From a checkpoint of a small image embedding model: 7600 steps.
Rows from block 4 of a small image embedding model, named by matrix and row number. Rows with one number belong to one channel. Each number is 500 + 50 x the weight over its row's rms, rounded and kept within 0 to 999. All counts start at 0. Numbers have three digits each.
After each channel's rows are labels from the 100 images, of 14976, where the channel reaches its highest value: "place" is the part of the image that holds the peak; "top examples" is what is common among them. Only what is clearly more common there than usual is listed. The data: simulated stained blood smears.
# convs0: first 3x3 conv (model.blocks.4.convs.0.weight, 128x128x3x3, each kernel summed), inputs 0-127
# convs1: second 3x3 conv (model.blocks.4.convs.1.weight, 128x128x3x3, transposed, each kernel summed), outputs 0-127

convs0.36:457484431515478489522400567440409502470494509471534394468496509441412418432462588558445506520491514399490459405530501475501430386473519460522473482543423541506473439489482477517525504446459537462536500491538505564448462522389385446475525468561542487460442469450503464515380478437563491460492485482501539441510433528621535493571398511404448459554509562468472567513528443517501584483491
convs1.36:483482488409529506491483496501533559437478397539534534462514494570443597573522494588440502466517473491492524436516527506507525515545416547446394507403503457446440536530624567478547513531495478525560522444411474487557511502497504429558460538524549485428549523532604586557504585580545494614427495503514466473526565521577479380531547493488491540507478530524479391485382529515459573540486
place: middle right; centre
top examples: two lobes with orange grains

convs0.52:511498528547571578465438489442458506433440499512457622420506438490515469576571397569517522470577440529500464533465506598511522487426524450550457543481419443532521475523529539472437505493470569602528445433451515485542483397457407564521579517561503449484507426546546457505548504502476373504541407474434504522541478508486505490536567387525516561517504466389475515539581465448512542532458
convs1.52:520484541480586560483516498528564540478509477564417596491435499441489409532600489563548540504484483505531587554471564456524509424540584510516528575565567480475569437497490517440492611489464418497488464561510509544368436488442424402527528526481477508495466493477454639505517469446499554484555505510539510508468555555495407544499511533518465507477608549504558513500444471448642459506427
place: middle left; centre
top examples: round nucleus

convs0.123:477494495646473497469542464466482447495483528593555430535540447414465465479421520477485500543509506455491489522461537573452478479507528539623504424446520496515519491697462434568508511460472516446496445465512532456467548493538484454534472468486520468442473483469555551546497469506478489501535537519580464416534391556495554453463434499505482496484437668541561601464474457463432463413438
convs1.123:502531525575496456436573473519529496481498440400528541562481445462463462443596495483448463447553518543499542451532498546447487496444462525554578507451639526484393587630500504457536495444516486454447472505457520457530547511603440490518455526494544494495522514443580487463539444503494572446430465482542556542479465540480392484531475472455452471464458619469595551514482501440656572487491
place: centre; middle right
top examples: kidney-shaped nucleus

convs0.38:524594496524478518478423489525549557451545433399493476447585494455457424519421618454500497441507436451514553472583515502379473540411418521483568467514453499538472499477520529477503521442470565436494463495493380617527482457491488481438507514464526461448481481522517453430538630423415497481537437423494447463486477475494497538552481481449475503501562520491370411579502488535572475457452
convs1.38:500476470406471343441478494492632412521444509451544489436516491432545500472436452449472522578586483471549451616512431487538482509522608492429452563588508491457495467544493469572405544548525439459467433510538535582515563513471521460442539475504489448469575514538530519512540444443523517554488456443502454471396509541480470436375444531472488618482552456509525464513484480479531532512512
place: top centre; centre
top examples: round nucleus

convs0.121:498528556459564514485531443624439482548471492579505513561512546508523472538480548497552445494516460534432473447480516417609490546403497442536455490412617574500473425463487514548589498492512517534533484491459424465495424528451471541435471535465509508470514590417548445521555439466502457510495495512518478558578626550476552382583530510437604464464472573446499478484524474623472479439504
convs1.121:510436472425465581474600461454517449540602481487477430545466544550470461552431481507534545514463507458515441413450538504618509550452458496557609449576471530456494493425488473633517492488434508483497529538619503516502516466436477520487436383518495495517390453487517433488550596578455526481430481492469525461503445473537578475560490480472467625464423420499464472486548489451501496447542
place: centre; top centre
top examples: round nucleus

convs0.6:561479579549545506470400542479470547648427570575587495389503535534520476522498518495458426522468477532506528580573600468513443460327499497501550475526511504497495487487575472428556573517525498530496512521403614529504501513505546565598524542522436501538587506510479508449414497503467473425559468544511532583529534452498474452501596433527440548496524454544527482517504466524557514487433
convs1.6:505511451485444448485578556451505447538548431538497497497439546480462491390471542484467600485509528482503552545582561478615526551532444451510474485366524465483481608468495495420476445411563516477554540478487536570512545459501508497466395422499555455487539554458484491599493569484528579464479557525447518593535369587551507497471449376491462457498484444502457458485450500480499495430575
place: centre
top examples: round nucleus

convs0.102:534458494482511530447525535475425555438402459493455465546402425447494509456524511437435436528527482546519538489443453543509466416480493472489510578503476523489444625476570421596463491522564542427482497501392526524477546538513638559516500596475493480449427513528453494622536461484530397493391486541448404470485424458474502568523430530506471485487554559450539591466566464526480506484503
convs1.102:546585495566502416392544403497540495600448455461481501498543524459508589441576488458481454495503475486442586520482472565450486457509477535496557492556438469502501581487511460472492475546560536513508550538401402546465524527497681522515493446580385504582540545524454486587598494475456600499504492491462480610483487450520549512504495517485518539479499423469528553439549519597544459480499
place: centre
top examples: band-shaped nucleus; lobed nucleus

convs0.117:471511569427422530499451561624499532572490444490602401439487492542428464515518456516445539541506474475487514517563555490530556448557411499493483495532481395481436439494464515521474451563545457514611358519514496432462447507438526512477447499493464468487545418367470502387559500471409519459472513435520484486528495551461538476505591484519490460577475427580531499498441516485482458464604
convs1.117:508528502476381506495478455472549515489417486570526530532443530405552445504450521467488423530507508429490505499494433497551503483577428490484435490419562533531488489454492512464539516457555418444343613406515512466470503433480495428529475511491489407383535584477520464470550425467509506486389597441412468539464514516498514482474450508544518436466482471553447396520430518499488607430518
place: centre
top examples: round nucleus

convs0.4:468476460508471643515543466518552527529441422503462487568447497465486463433508474434427526515491481416445485510489482526541341492581453435419514467492480436523556535443534556533555515403426516482443458446503489473540530475529577509509506501406485477470496482455485552400473541508447582499494533510505449419423471646522459536621540475529506532471501521494545454411466404431452518526431
convs1.4:525520546469509624499547503619469418558531518543572573526500561482514451474435543441486417511502414472489515516499436338583420566473498466483522482476549518482505503432443552471563558482600489480439577482524428440542565486448479422524484530531504411423509494505515468445570492437576533574426514549412487527538549524534528480476560495477571566580520475553478435488507502422563481524468
place: centre
top examples: round nucleus